Weights of a small segmentation model: widths [48, 96, 144, 192], soap at rate 0.0016.
Rows from block 7, named by matrix and row number. Each number is 128 + 32 x the weight over its row's rms, rounded and kept within 0 to 255. All counts start at 0. After the name is the row's rms in percent of the matrix's.
# conv: 3x3 conv (model.mid.1.conv.weight, 192x192x3x3), inputs 160-169, a 3x3 kernel for each
conv.38 104 [139 112 154 123 199 154 152 119 132  68  91 206 129 126 120 153 186 111 128 174 130 106 121 101 106 144 184 119  92 119  50 118 139 128  99 148 147 126  75 177  93  50  95 143 161 187 187 147 108 174 176 179 111  98 106 158 155  88  96 127  49  65 122 124 122  67  91  66 156 156 143  78  96 121 115 113 161 134  52 141 132 161  88 134 156 133  78  95 108 133]
conv.39 094 [116 104 109 149 113 130 117 138 145  83  88 123 148 119 180 155 132  96 145 137 158 158 136 174  64  81 107 157 142 185  89 150 153  99  96 171 117 148 138 120  66 137 110 115 163 147 172 136 124 140  66 100  85 124 127 108 193 150 170 115 116  85 119 150 172  72 146 164 109  80 246 166 158  73  99 152 108 124  99 146 131  95 151 162 132 118 101 210 211 149]
conv.40 101 [125 134 148  98 101  91 199 107 153  95 135 119 155 129 129  83 122 159 138 157 156 191 144 125  72  95  92 132  21 116  70 116 128 147 150 181 139 127 160 148 129  75 137 114  80 132 102 120  33 168 120 138 104  87 101 114 153 146 167 102 156 126 205 128  77 123 165 157  61  75 146 150 116 132 197 131  34 130  62 136 116  88 144 119 204 176 160 123 146 142]
conv.41 100 [143 114 104 133 108  97 114 121 151 181 125  90 110  89  98 166 163 137 115 122 156 164 120 134 108 120 105  89 110 125 154 140 128 129 162 137 145 149 106 147 131 127 125 160  82  95 153 142 165 141 112  78  51 177 127 108 125 103 163 103 112 114 101  86  89 128 100 197 137 108 109 147 112 166 117 146 196 152 130 146 105 138 190 117 111  95 127 124 177 105]
conv.42 100 [108 112 109 123  51 166 134  75 168 156  90 173 155  63 153 189 117 114 159 104  71 144 132 116  60 150  82 124  92  98 148 100 152  80 158 114 107 122 159 177 104 184 159 103 132 134 132 147 151 146 130 194  95  95 129  80 124 148  85 132  70 166  75 117 136 155 101 148  99 161  81 160 114 164 112 122 112 167 108  84 132 173 147  93 140 157  66 147 108 198]
conv.43 101 [168 117 108  65  98 247 162 121 182 101 122  69 167 122 164 157  79 117  79 185 131  89 125  93  37 144 171 111 130 135 146  78 122  82 167 131 151 125 118 153 108 144 142  87 114 133 121 161  95 114  74 157 207  88 162 121 167 119 152 173 147 138 172 123 135  79 144 104 110 160 179 175 126 106 141 146 152 111  77  94  99 191  67 159 134 133 194 123 134 105]
conv.44 102 [151 125 102 176 102 166 183  71 138  87 121 147 129 132 112 100 143 120 126 120  91 151  99 142 133 138  97 137 104 135 135  97 107 120 188 158 135 106 129 123 150  71 116 127 145 156 116  66 186  98 158 144 118 130 139 148 130 139 107 127 177 115  59  92 130 116 162 141 114  70 132 201 114 115 186 127 131 137 210 117 187 169 123 152 137  80 140 157  97 152]
conv.45 103 [149 133 159 138  88 155  85  65 127 141  76 126 127 129 129 138 154 162  97  71 120 145 122  81 136 113  86 139 148 132 159 107 153  95 128 151 141 148 155 114  93 130 148 145  35  42 153 117 181  79  75  73 115 138 109 153 102 179 134  96  88 165 176  80 133 151 133  87 133 135 108 131 111 140 184 154 150 120 121  92  16 122  88 105  72 119 166 146 152 111]
conv.46 111 [129 162 104 179 145 105  99 200  93 115  96 114 141  81 148 182  65 139 114 138 121 116 117 110 154 186 140 137 131  88 142 108 185 170 164  95 130 136  89  74 135  98 111 135  95 122 138  90  77 164 126 121 126 141 113 157  91  87 182  97 140 108  66 138 162 125 142 118 145 167  99 121  93 109 135 154 108 139 132 135 164 193 145  85 110 135 108 177 156 122]
conv.47 101 [ 99 131 133 147 123 161 149 197 144 102 148  98 139 115  64  88 136 160  77 132 136 137 145 132 102 108 112 112 106 145 105 104 126 146 157 143 157  25 154 133 160 109 160 141 103  83 192 175 142  95 103 143 119 105 169 113 104  72 112 158 116  95 152 111  36 123 129 131 107 139 177 151 164 141 207  86 121 100 142 215 161 111 112 139 173 113 139 114 146 140]
conv.48 098 [112 123 127 177  92 158 169  57 125  21  76 170 125 111 125  91 145  85 157 178 105 202 156 144 190 115 158 144 131 137 116 124  95 169  77 151  99 144 111 131  80 111 114 112  69 124  90 114  89 143 133  52 136 155  82  94 130 178 117 130 113 124 114 141 122 181  84 162 150 140  97 129 130 101 142 170  91  90 177  98 133 153 182 126 131 102 134 183  65 166]
conv.49 099 [159 190  94 152 135 177 155 158 167 147 120 122 134  90 107  83 140 152 128  87 168 126 110  90  95 104  85  75 189 184 192 163 151  99  70 116 133 155 109  98 173  99 104 140 143 125 143 132 133 117 133  88 113 151  68  79 159 174 126 154 167 142  97 152  75 127 132 103  92 131  71 183 151 118 159 138 183 148 124 163 114 172 157 125 168  88 145  51 172 155]
conv.50 095 [127 134 118 140 128  96 153 170 137 135 166 118 143 128 134 142 185  62 135 153 153 158  91 138 192  84 116 139 114  27 154  90  94  78 104 110 167 104 148 104  95  78 132 159  31 149 107  77 102  94 162 109 147 112  83 147 158 139 121  85 148  41 109 135 144 105 146 102 163 165 119 133  89  99 164 102 182 194  77 135 121 108 100 143 111  88  82  59 176 107]
conv.51 099 [ 97 110  87 133 134 111  91  85 111  91  71 156 130  50 136 147 110 107 154 110 133 167 174 126  99 167 142 121 125 104 143  84 148 118 155 114 134  51 197  77 110 135 170 140 166 127 164  59 105  94 165 117 117 172 111 183 153 143 107 110  79 168 149 139 131 112 110 119 110 145  49 126 156 145 114 145 139  97  57  78 164 123 141 129 132 138  98 115 112 120]
conv.52 102 [127 130 110 150 123 113 142 117 136 143 165 169 142 136  84 140 123 146 101 159 100 173 165 106 124 126 151 143 136 122  77 130  61  98  89 182 159  69  71  70 137 166 153 119 133 129  71 160 147 111  94  84  93 207 198  89 135 180 144  76 129 111 138 159 127 135 162  98 155  98  70 151  88 139  66  92 151 107 136 149  54 125 162 167 145 149 156 108  93 153]
conv.53 098 [110 121 123 100  70  99 143 139 146 168  63 134 102  99  93 114  85 172 160 143 126 147  96  97  78  96 106  87 118 106 132 143 108 199 117  79 112 153 148 117  69  65 128 145 131  97  88  50  92 151 103 111 140 143 185 104  64 140 130 145 110 116  91 135 147 153  99  87 179 149 130 106 169 191 137 103 110 107 100  93 157 181  83 167 129 122 117 130 134 142]
conv.54 102 [147 127 141 109 103 109  88 138 121 130 108 105 106 119 104 140 130 141 159 171 116 119  85 119  94 106 108 188  74  91 129 143 134 113  87 130 128 106 104 114 157 111 135  76 101 135 120  62 144 108 138  90  95 143 147 168 195 108  73 134 120 186 124  70 137 130 179 139  95 118 137  99 122 162 114 144 119 144 171 123 155  98 171  80 157 187 101 132 109 130]
conv.55 099 [101  60 160  94 191 141 147  70 156 141  98  92 104  61 100 151  88 173 109 110 140 102 171 165 131 129 140 181 103 176  99 142  86  94 140 128 133 139 119 109 118 152 121 124 106 138 162 100 138  96  57  61  68 127 117 145 152 187 147 134 130 164  97 145 153 102 148 113 115  97 148 119 109 117 131 108 133 146 111 134 100 121 165  82 109  91 137 142  95  95]
conv.56 100 [135 125 147 132 164 101 138 107  88 110 152 140  93 156  78 132 133 176  71 143 191  94 116 132 115 154 167 121  80 144 129 111  70 142  41 143 139 166 108  90 170 137 133 196  97 124 213 147 136 155 169 132 128 124 106 108 108 120  63 157 155 145 148 140 139 118 147  84 144 141 109  93 131 114 130 149 162  79 108 109 130 143 112 141  78 101 108 130 139  97]
conv.57 103 [105 137 115 103 130  79 158 120  94 158  53 119 127 108 152  88 137  81 106 116 185 122 147 152 113 115 164 117 113 114 162 204 146 161 126 116 145  63 169 160 128 172 154  99 137  90  77  49 145 104 157  80 171 207 122 119  90  93 115 162  88 118 184 143  63 171 106 137 121 147 117  85 136 144 121 143 160  80 200 150  75 136 135 157 152 145 111  49 120  78]
conv.58 100 [214 106 144  91 145 116 102 165  71 142 162 166 161 121 122 114 121 117 105  96 177  96 146 141 110 202 172 162 194  62 120 130  98 126 135 156 138 204 165  70 197  89 196  51 160 120 148 127 106  78 143 203 151  70 146  99 118 105  92  46 129 142 157 119 150 123 135  64 159 130 103 124 164 175 145 125 157 149 150 124 141 107 127 143 133 142 110 131 122 123]
conv.59 101 [141 130 119 115  87 163 128  89 111  86 113 128  87 121 170 140 165 181 153 142 158 168 184 145 132  93 134 149 128 193 152 178  90 160 145 145  99 124 150 150  92  62  97 123  73 126 113 142  89  76 137 181 157 181 112 148 138 150  80  95 120 183 124 124 157 182 116  79 146 128 167  83 100 174 167  80 102 157 112 113 113 118 131 118 125  64 109 130 140 142]
conv.60 102 [140 175 143 118 110 152 141 190 129  84 131 146 103 119  74 143 113 139  76 113 165 144 153  80 233  83  87 126 113 118 176 182 135 114 219 102  80 119 109 171 134 118 121 138 126 118 103 165 118  76 120  99 207 160 191 136 144 167 110 122 119 124 116 128 174  81 168 177  82 144 159  86 168 118 152 142 128 122 114  84 196 100 128 203 180 132 154 168  78 170]
conv.61 107 [104  41 140 125  97 176 149  96 142 143  90  79 130 141  82 122 143 153 120  91 100 146  75 110  86 196 144 174 121  77 142 138 159 184 146  74 133  76 108 178 112  81 165 177  85 154 185 112 147  56 133 111 118 120 153 116 122 169  65  94 117 113 168 134 166 160 212 131 119 136  49 146 141 127 143 153 167 132 128 173 141 147 137 108 153 182 120 116 151 154]
conv.62 098 [111 152 172 138 116 145 127  69 156 138  95 121 148  67 145  88 101 181 154 122  72 134 118  77  59 174 101 122 105 133 147 111  53 128 166 117 169 163 141 132 126 169 175 184 180 131 104 162 144 122 125 133 115 133 154 149 125 137 139  81 100 164 108 148 175 158 182 120 141 107 164 133 130 112  99 102  42 123 151  97 116  89 140 110  93  78 151 111 160 196]
conv.63 102 [163 160 129 153 138 166 128  95 122 120 101  63 108 125 180  77  73 108 159 103 156  21  98 166  66 135 114 156 128 125 126 107 143  84 100 166  98 141 147 122 130 181 164 130  74  92 121 178 135 128 150 154  95  89 115 133 139 115  52 177  84  95 149  90  61 123 141 154 146 152 131 126 109 165  92 146 166 123 122 130 159 134 135  59 169 133  82 110 191 164]
conv.64 102 [ 93 138 152 115  70 128 149 152 132 137 130  70 141 134  89  88 146 189 156 110 128 104  84 115  61 135 124 113 171 103 137  82 117 136 135 130 149 111 119  78 160 164 157 101  83 167 156 109 147  75 101 130  39 158 157  74 153 144 160 178  91  76 154  84  59 175 118 111 129 134 152 188 135 174 145 111 130 202 201  62 104  90 143 161 109 115 154 137  71 154]
conv.65 102 [111 116 129  78  90 167 154 165 175  75 115 106 122  87 116 112 152 170 142 102 150 112 130  95  97 135 152 115 112 130 133  70 134 101 114  73 148 107 114 135 193 110 165 129 113 112 107 156 116 139 113 141 110 171 140 147 140  81  95 195 110 116 172 164 165 134  95 130 145 121 167 136 129  73 142  63 187 144 123 161  90 137 159 112 123 135 161 122  85 153]
conv.66 101 [147 128 219 132  52  73 119 102  87 127 155 157 115 126  92 121 122 137 131 139 157 157 108 166 185 110  98 125 143 151 132 112 151 104 117  84 133  98 179 104 115 166 143 154 164 169 147  95 106 108 136 130 137 181 118  97 115 127 122 176 116 148 150 114 114 139 100 106 171 149 138 111 159 172 137 134 137 119 168 117 136 127 104 127 152 153 114  79 165 129]
conv.67 095 [105  76 161 161 155 168  78  95 141  92 137 119 150 103 106  85  58 161 160 146 132 114 142 124  89  82 141 122 190  69 180 168  99 135 195  97 154  89 136 111 102  92 105 153 106 144 135 161 167  91 170 152 155 141 103  77 119  90 135 160 141 110 133 185 144 138 105  77 168 138  74 200 132  95 128 160 123 159 114 149 142  96  84 169 129  75 201 142 148 140]
conv.68 101 [ 88  84 104 125 101 127 132 125 153 151 115 172  85  82 111  83 128  99  73 193 117 159 130 131  50 102 131 162 122  49  76 158  98 136 137  69 124  66 124 157  81 123 118 110  86 158 188  93 149 153 123 121 144 211 199 130 171 114 143 162 116 153 133 151 143 119 152 111 115 114 108  82 137 169 127  35 103 192  97  75 106 121  86 169 143  84 110  85  94  89]
conv.69 100 [148 118 134 145 115 114  80 145  52 143 183 102 127 108 131 149 127 120 132  91 114 100  90 114 137 123 103 121  72  94 125 165  64 116 149 158 122 158  99  99 119  98  71  81 118 156 189 139 153 145 137 125 100 139 137 124 155  89 148 107  90 113 114 144 170  72 169 157  74 107  74  95 115 139 105 132 101 111 145  65 126 134 171 125 124  95 118 154 131  99]
conv.70 100 [152 128 169 104 136 125 105 132  93 111 176 135 141  82 168 114 156 176 143 125 105  82  93 155 131 199 147 149 177 131 138 134 122 117 177 169 134 157 137 137 178 111  69 119 200 112  81 109 187 142 155 106 159 103 156 105 146 136 155 142 131 156 119 130 109  83 144 133 177 121  74 123 112 116 111 129  61 100 121 100 129 107 100 130 131 176 162  91 142  59]
conv.71 098 [ 84 110 104 122 230 198 124 111 124 129 106 150 142  87 157 157 162  78 199  98 145  56 100 107  59  82 119 177 160 132  93 128 129  79 157  57 138 133 119 130  91 130 129 142  88 113 125 144 125 155 169 102 118 104 145 129 164 122  75 170 127 139  86 172 109 127 179 159  88 181 138  79 130 187 137 163 167 197 108 150  96 187  92  80 145 121 117 171 128 139]
conv.72 097 [128  88 155 103 145 185 136 177 141 142 125  85 145 141 113 157 158 166  78  98 130 164 100 196 144 120 121  66 113 133 200 134 113 106 161 195 124  25 157 135 124  52 191 128 138 118 178 114 204 129 144 141 138  97 123 110 116  61 154  86 141 123  77 123 101 125 129  50  79 121 109 116 143 129  82 161 127 123 111 151 100 120 140 144 111 151 133 166 115 123]
conv.73 094 [170 189 110 131 109  61 124 175 117 129 147 101 104 168 118 110  97 175 137 112 221 131 141  70 149  66 111 144 102 160  90 135 189 147 171 178  99 126 147 128 135 128 140 134 100 171 129 136 109 132 167 122 114  98 149 150 142 102 161 164  89 172  52 148 151 171 151 125  49 139  98 112 131 123 112 161  73 152 135 110 107 154 120 166  74 200 188 152 138 174]
conv.74 092 [139 133 164 160 173 105 155  78 108 113  87 123 117 128 111 158 109 132 137 131 123 205 114 136 145 133 121 125  63 135 125 128 116 100 119 143  94 187 228 192  68 106 111  98 156  99 111 125 135 129  99 138 160  78  63 128 143 113 115 135 159 124 191 166 140 183 160 132 165 126 152  82 156  97 143 102  49 180 131 123  71 162 146 136 106 164 132 129  76 171]
conv.75 090 [119 168 102 150 149 125  95 153 101 115 135  90  53 133 134 181  60 113 117 117 123 101  90  53 127 165 140 148 144 169 126  43  66 136 177  72 180 131 130 156 146 171 168 120 135 110 194 184 144 215 107 135 152 111 111 156 197 213  98 114 161  52  84 128 149 151 154 100 147  70 159 116 161 137 135 108 167  87 116 134 135 156  57 160 130 103 100  90 178 123]
conv.76 095 [ 96 121 104 140 119 114 130 137 182  53 112 124 194 162 121 153  83 110 152  86 120 100 126 141 186 146 136 109 146 160 117 120 193 134 145 187 144 119 159 119 156 137 139 115 114 115 103  88 132 144 155 122 120  62 155 196 198 119 109 130 164 127 110  73 159 167 143 150 138 146 130 145  93  96 180 119 129 106 112 112 143 113 139 130 139 110 124  93 111 132]
conv.77 096 [218 138 119 103 108 112 163  90 114 162 154 120 143 106 101 116 136 126 160 157  71 170 138  99  66 143 111 183 120 128 128 158 129 109 153 130 119 103 126 141 104 175 129 108  68 143  98 125  89 170 135 154  97 136 133 115 150 120  90 145  77 138  46 119 114 140 135 184 145 132  77  80 158 196  85 137 140 119 112  94 142 141 183 121 127 110 140 158 165 209]
conv.78 102 [147  95 120 104 146 146 162 119 140 170 135 165  94  82 154 142 171 138 135 147  88 158 119  99 122  94 151 125 151 120 143  96  84 103 142 112 132 127  64 142 142 126  91 101  79 101 151 130 166 164 101 170 138 147 115  85 145  86 176 125 120 125 165 155 174 119 123 107  94 166 168 133 118  90 125 122 160  84 140 144 131 170 100 136  95 105 145 143 173 107]
conv.79 096 [177 146  93 114 146 135 163  98 162 105  99 120 100 146 135 147 120 134  92 123 139 141 176 155 132 131 175 128  78  81 182 133 142 129 237 165 125 136 134 136 155 143 205 103 135 129 164 109 130 152 191 125 156 165  92  90 121 181 164 138  40 175 147 110 186 128 123 129 128  99 139 120 173 133 132 184  93  81  87 131 115 113 103 126 128 106 114 180 155 141]
conv.80 098 [103 102 128 116 102 137 133 137 171 133 134 163  70 114 163 152 181 151 135 129 156 145 142 123  67  70 158 119 146 137  81  80 165 147  95 147 123 148 131 118 148  79 132 110  40 159  92 113 110 128 115  90 174 125 119 109 151 127 163 143 128 167 183 184 141  71 142 125  92 111  99 122 133 129 125 141  88  79  66 102 108 135 132 122 180 107  89 136 152 111]
conv.81 099 [ 96 106 134 162 139  74 154 109 140  92  97 115 112 158 133 106 134 153  91 125 186 118 163 136 148 112 161  73 116 148 146 120  79 124 135  80 141 162 103 132 155 127 166 147 148 233 141  95  74  98  85 123  44 137 111 116 110 136  76 164  99 102 136 163  94  92 157  84 123 151  64 115 129 130  95 129 128 145 118 115 111 138 144 118 163 128  88 201  92 117]
conv.82 094 [138 138 105 173 146  76 110  66 189 112  75  71 177 111 115 183 129 157 148 110  84 116 125 184  90 145 139 133 157 132 167 135 139 122 164 135 103 126  75 112 132 156 165 101 162 114 133 123 140 134  76 154 117 142  89 131 146 153 150  92 124 118 154 153  93  75 106 109  32 153 129 163 106 115 137 192 158 151 130  89 205 145 116 101  80 136 105 112 134 106]
conv.83 100 [161 148 128 159 110 170  80 169 157 186 137 151 195 141  63 123 148 149 115 126 118 159 114  88 152 182 147 108 154 126 112 116 181 136 104  78 125  81 153 115  93 170 163 101 161 156 173  76 116 147 130 113 111 170 139 133 166 143 130 162 127 117 108 100 112 146 151  88 120  80  94 137 141 138 133 173 157 173  78  84 140  51 115 220 110 122  83 137 119  86]
conv.84 098 [152 150 113 151 159 123 136 187 102 121  80 151 136 167 123 140 151 108 153 161 135 144 108 141 104 107 183 113 120  95  97  67 135 119 131 131 106  65  99  91 192 155 179 135 131 156 120 117 124 142 135 110 178 101  71  88 112 149 113 115 132 139 134 161 183 139 166 118 131 129 185 108 151 146 146 119 146 141 180 156 145 159 123 112  86 133  96 158  62 121]
conv.85 096 [138 133  91 161 101  87 113  98 172 172 167 114 154 140 104 143 106 105 198  62 130 144 110 133 139 132 125 128 147 139  58 117 148 175  26 131 157 139 114 183 118 113 185 131  56 141 139 136 140 197 131 147 119 162 128 100 127 104 133 171  51 178 103 177 131 108 123 159  98  97  93  68  99 113 181 165 133 139 172 159 155 149 126 106  60 159  49 148 152  84]
conv.86 097 [ 91  51 126 136 184  97  64 115  91 160 111 165 148  75 108 151 178  87 190 149 133  71 148 133 110  77 141  72 135 119 142 146 122 141 135  89 189  98 106 109 116 109 131  87 124 145 161 135  61  98 103 150 130 115 170 148 118  90  61 104 133 136 142 196 174 140 129  84 121 146 113 120  66 164 169 142 137 163  72 147 145 151 161 128 157 110 120 151 186 106]
conv.87 090 [108  98 124 160 151  85 120 137 122 117 107  87  98 104 144 105 123 117 137 118 128 187 158  76 164 112 135 148 150  85 132 139 163 123 118  76 149  97 149 161 134 133 127  75 176 173 135  97 112 165 162  86 136 148 148 204 124 164 142  90 169 159 193  84 135 128 122  84 171 122 102 144  91 157 113 117 137 112 120 196 111 119 155 147 189 102 156  94 146 104]
conv.88 103 [ 83 149 130 129 116 142 144  75  81 128 100 151 153 140 166 124 129 136 116 136 135 189 173 136 126 112 127 171  68 118 120 118  52 128 138  88  81 155 147 135 151 144  90 137 142 149 163 117 113 108 140 116 144 163 153 115 153 138 131 152  95 144 122  75 111  90 135 130 106 145 144 152 115 155  91 135  92 114 103 111  94 144 113 119 106 107 152 124 154 100]
conv.89 096 [117 181 111  80  96 106 128 114 161  97 151 119 134 156 133 145 126 102 146 133 174 136 127  83 104  77 134  99 102 132 108 164 147 105  69 105 200 125  75  97 133 127 148 123  94 143  82 184  89  98 190  99 135  84 143  99 150 112  59 116 128 167 153 106 100 163 122 102  77 105 122 137 144 170  79  82  85  94 196 142 128 101 179 188 201  87 149 120 106  84]
conv.90 100 [139 103 140 150 136 122 172 173 126 186  84 133 135  95 180 131 134 121  74 142 168 129  80 139 125 104 128 142 111 125 117 162 129  66 140 161  99  78 123 185 119 116 134 123 108 104  73  83  95 108 101 103 135 143 148 180 120 197 208  86 115 123  92 122  79 105 183  78 105  96 136 171 169 140 114 166 115  94 129 163 112 152 116  86 111 143 133  58 119  86]
conv.91 095 [141 107 199 114 120  96 159 129 147 184 123 130 140  98 120 101  67 147  98 148 108 105  72 174 128  85 183 142 150 161 182  87 109 103 119 109 149 144 178 130  69 147  64 150 100 138 139  99 127 134 150 164 119 105 109 147  96 148 118 111 150 143 143 134  72  94 146 157 163  92 107 107 158 151 137  85 151  83 132 129 147 140  73 154 115  94 116 123 104 126]
conv.92 093 [117 209  98 131 157 156 166 159 138 117 133 106 163 158 139 155 128 137 131 134 121 145  65  61  88 151 178 105 158 126 110 144  90 134 140 127 138 143 122 200 139 103 116 104 135 114  90 159 147 177 118 118 124  96 104 111  60 146 150 101 169 123 182  51 155 134 102 116 138 157 177 132 185 191 116 121  27 138  71 108 119 133 111 116 142 109 118 129 139 136]
conv.93 098 [ 96 135  99 171 139 142  87  67 130 125  94 112 120 112  72  81 131 132 102 126  85 126 101 131 125 148  87 173  92 142 167 151 130  81 142  61 166 151 116  95  95 120 144 166  86 161 153 107  96 110 125 115 170 114 124 110 164 135  82 120 125 158  93 164 109 133  67 127  78 156 113 118  48 138 121 154 106 151 199  77 100 141 127 151 139 154 140  93 162 138]
conv.94 095 [ 99 139 144 123 155  87 131 126 189 118 151 108 145  95 137 109 116 155 158 111 154 116 131  83 179 134 133  81  86 207 161 160  72 111 109  85 149 172 124 163 121 124  98 176 172 168  69 105 135 123 114  87 147 145 153 104 148 168 142 153 164  84  88 182 214  93 181 103 133 111 140  84 191 149 187  81 125 109 157 152  78 141 122  67 149 182 134 121 105 155]
conv.95 094 [123 149 138 141 118  94  92   0  75 143  99  71 142 146 152 110 131 111 170 132 128 137 144 145  80 104 133 127 159  60 128 185  90  95 118 132 118 124 113 106  92 103  88 143 173 186 115  85 164 144 149 167 100 190 138 137 141 126 147 167 160 174 177 189  77 110 133 120  97 135 153 158 108 105 127 129  99 156  74  34  78  71 164  83  88 107 173 156 108  89]
conv.96 093 [136 101 146 148 125 103  84  91 140  65  93 176 134 122 157 161 115 189 169 182 190 161  83 201 140 109 121  86  87  71 126 133  98 113  95 156  64 124 183 145 112  74 130 113 127 151 110 146 140 172 104  85 141 124 130  91 144  54 118  91 138 112 147 133 156 161 106  75  89 176 190 164 145 104  77 149 135  89  99  86 137 141  86 107  99 125 124 238 122 157]
conv.97 102 [143 131  99 156 210  47 134 153 127 172 168 116 131 110 101 104 144 154 164  42 154  69 130 165  80 130 120  99  72  85 145  82 144 146  66 141 114 102  91 138 162 136 102 103  92  96 127  75 121 150 138 135 122 121  93  97  84 100 123  97 139 139 137 125 122 124 108  67 144 114  99 121 136 180 166  95 128 168 105 146  66 132 138 109 144 115 161 137 192 160]
conv.98 100 [ 71 173 134  93 145 110 178 114 146 127  87 178 121 147 109  97 116 122 212 145 157 126 157  98 167 126 122 181 127 105 135 176 122 139 131 184 155 145 116 128 144  79 164  85  79 141 160 142 131 168 137 129 166 131 118 131 100  97  59 122 113 153  66 151 157 148 152 144  34 184  53 140 100  93 118 166  66 183  57 100 110  83 123 134 157 142 213 109 137 146]
conv.99 101 [ 96 151 151 145 144  90 145  84 138 123  96  93 113 137 127 140 182 127 132 132 123  99 141 125 127 133 147 125 175 192 238 143  33  39  80 111 113 166 145 113  90 124 127 119 105 150 147 159 123 130 181 149 106 117  79 106 135 161 133  95 120 128 159 106 174 107  99 122 130 111 160  54 126 119 140 115 152 115 185 110 145 133 119 131 184 196 127 141 174 125]
conv.100 101 [131  91 173 124  95  87 142  93 125 135 107 150  99 131  60 124 163 146 185 125 128 116 132 146 131 118 218 128 159 118 114 147  84 107 142 224 144 120  78 101 118 169 111 132 186 105 137 109 123 133 102 107 121 144 114 153 153 115 126 114  72 141 183 140 138 171 158 135  51 109 129 101 157 101 111 128 130 158 180 114 128 182 150  51 114  95 104  54 109 106]
conv.101 102 [136 142 123 144 114 140 113 105 163 171  98 172 124  88 114 122 104 132  80 145 119 152  92 157 144 109 139  66 143  83 103 169 108 130 147 111 137 138 184 107 225  67 149  58  75 118  67 218 158 103 100 137 109  92  39 167 146 141 170 156 110 110 150 168 150 111  77 161 126 124 102 101 155 189 150 145 154 182  64 135 199  97 126  79 139 143 156 106 132 107]
conv.102 099 [156 139 154 149 114 103  78 162 135  96 105 116 133 131 180 139 124 125 148 137 131 150 127 180 130 132 178  93 147 118 164 127 104 116 145 110 158 123 120 148 112  81 102 118 120 155 140  71  81 100  97 138 185 191 117  77 121 153 119 120 109 148 181 129  77 159 120 149 116 129  80 131 127 104 178  95 128 108  99 137 133 154 170 108 146 129 181 104 180  79]
conv.103 105 [147 114 166 154 132 141 191 150 141 120 142 159 123 111 136 124 125 130 138 102 118  66  89  89 130 182 161 137 114  90  95  82 114  98  78 147 100 125 157 127 153  95 169  46  54 125 106 146 178 137 140  96 164 112 154 141  74 112 121  96 133 121 139 148 157 170 159 137  96 111 125 107  82 124 186  57 174 206 170 121 107 159 120 108 105 134 150 109 126 137]
conv.104 097 [ 89  92 120 119 121 162 168 117 109 110 112  88 178  95 145 135 170 133 125 111 144 120  89 103 124  50 145 126 166 139 199 209  96 235 114  49 103 111 139 108 130  81 148 137 167  69 135 148 142 135 179 102 130 145 137  96 159 132 116 189 108 135 197 140 126 146 117 160 126 134 155  97 142 120 150 127 142 139 122 131 169 112 135 112 123 134  70 191  90  93]
conv.105 099 [ 55  77 101 117 183  95  99 145  61  99 144 103 153 127  56 178 127 154 148 135 103 228 101 124 119 175 115 139 144 121 117 111  95 122 100 171 147 145 167 114 104 137 109 197 115  80 125 139 130 133 100 153  80 109 135 109 136  67 151 150 163 109 138 112 122 147 159 135 133 136 185 164 124  97 189 112 187 102  84 121 163 165  92  99 181 161  93 143 124 125]
conv.106 104 [172 113 166 113 155 141 118 161 108 136 178 218 139 122 169 155 132 148 104 131 102 114  83 110 126  90 169 137 137 141 114 134 122 162 106  91  80 130 166 115 125  69 137 149 109  99 103 116  79 122 106  37 116  76 130 128 141 148  86  90  74  77  59 162 167  98 141 139 118 100 153  86  87 172 141 139 155 157 175 116 124 132 108 139 120 100  98 189  94 141]
conv.107 102 [118 132 145 164 108 132 138 155  82 126  92 131  39 110 130 134 116  86 110 158 189 155 142 201 119 129 150 100 106 137 101 128 162 191 130 122 106 125 194 150 105  99 165 115 134 132 128 156 133 122 116 130 117 164 139 120 130  94 207 162  74  92 125 178 102 177 166 107 194 133 164 158 100 108 119 165 162 143 122 129 124  95  79 147 119 114 123 150 116 146]
conv.108 100 [141 131  88 145 122  79  85 129 105 137 116 117 127 112 131 147 107  78 131 132 118 139 127 101  69 124 182 129 115  86 144 134 143 125 167 158 124 156  86 153 121 120 115 157 122 119  93 100  73 154  67 121 115 135 117 142 158 169 101  71  86  69 125 196 157 122  86  85 131  86  41 133 129 185 153 137 146 151 133 119 130 138 136  80 139 159 178 158 148 129]
conv.109 101 [121 144 158 145 181 157  69 124 146 112 116 120 132 119 105  99 144 118 126 106 134  83 206 178 125 149 205 170 145 154  90 123 115  97 133  87 138 105 114 157 145 124  72  88 133 143  85 135  96  92 122 123 131  94 147 123 136  77  75 128 145 104  84 149 127 133 140 114 143 101 131 127 114  49  82 203  99   0 161  97 148 100  64 111 125 193 145 141 175  90]
conv.110 100 [105 138 116  81  86 101 134 206 154  67 107 128 139 113 125 133 177 114 181 145 154 190 150 134 126 107 139 116 121 113 123 114 150 140 119  73  88 113  91 116 121  90 172 161  95 133 172 124  84 133 108 179  85  68 104 127 131 112 156 109 179 125 234 148 134  69 160 140 157 110  89 161  95  94 165 132 155 111 111 160 212 125  88  69  65 140 124 119 216 128]
conv.111 101 [ 79 167 109 207 111 106 120 141 128  81 109 105 128 122 119  74 124 127 105 130 107 141 117 157 141 129 172  86 139 134 111 121 129  93 173 145 117 141  97 194 148 113 164 147  93 176 127 126 107 170 146 106 120 135  98 112 128  81 127 161 158 149 155 153 144 114 131 119 151 190 133 129 128 114 116 127 146  58 112 108  96  82 140 147  89  98 178 111 111 184]
conv.112 103 [117 224  84 172 126 103  87 108 130  90 126 108 106 141 112 144 109 144 167 143 187 137  76 116 112  78 162 121 130 174 141 127 127 153 150  85 148 104  71 149 164  69 112 113 138 151 122 117  68 175 168 109  87 118 124 190 138  80 166 151 124 103 144 121 184 171 119 135  52  96 133 142  94 137  80 120 107 114 180 105 118 109 220 141 114 125 138 132 112 108]
conv.113 095 [138 103 107 130 123 204 163 131 127 133 141 135 141 132 119 159 120 107  95  96 125 146 133  79 146 135 107  71 144  68 119 115  98  72 140  96 113 158  87 145 150 130 144  55  90 111 150 176 109 149 164 109 143 152  70 125 140 144 194 162 113 147 117 114 148 129  86  77  75  75 116  39  81 107 113  88 102  62 103 114 154 110  95 106 123 100 137 140 120 102]
conv.114 104 [130 139 164 140  99  84 128 164 120 169  78  92 109 121 110  91 124 104  81 107  93 136  82  81  96 139  72 125 120 133 161 101 168 139 120 175 105 160 123 150 133 113 139 138 101 127  65 110 144 105 116 103 126 126 140 139  95 216  51 141 164 182 183 173 121 129 170 161 125 128 120 166 109 166 119 125 123 119 111 145 112 160  94 145 116 142  77 159 118 123]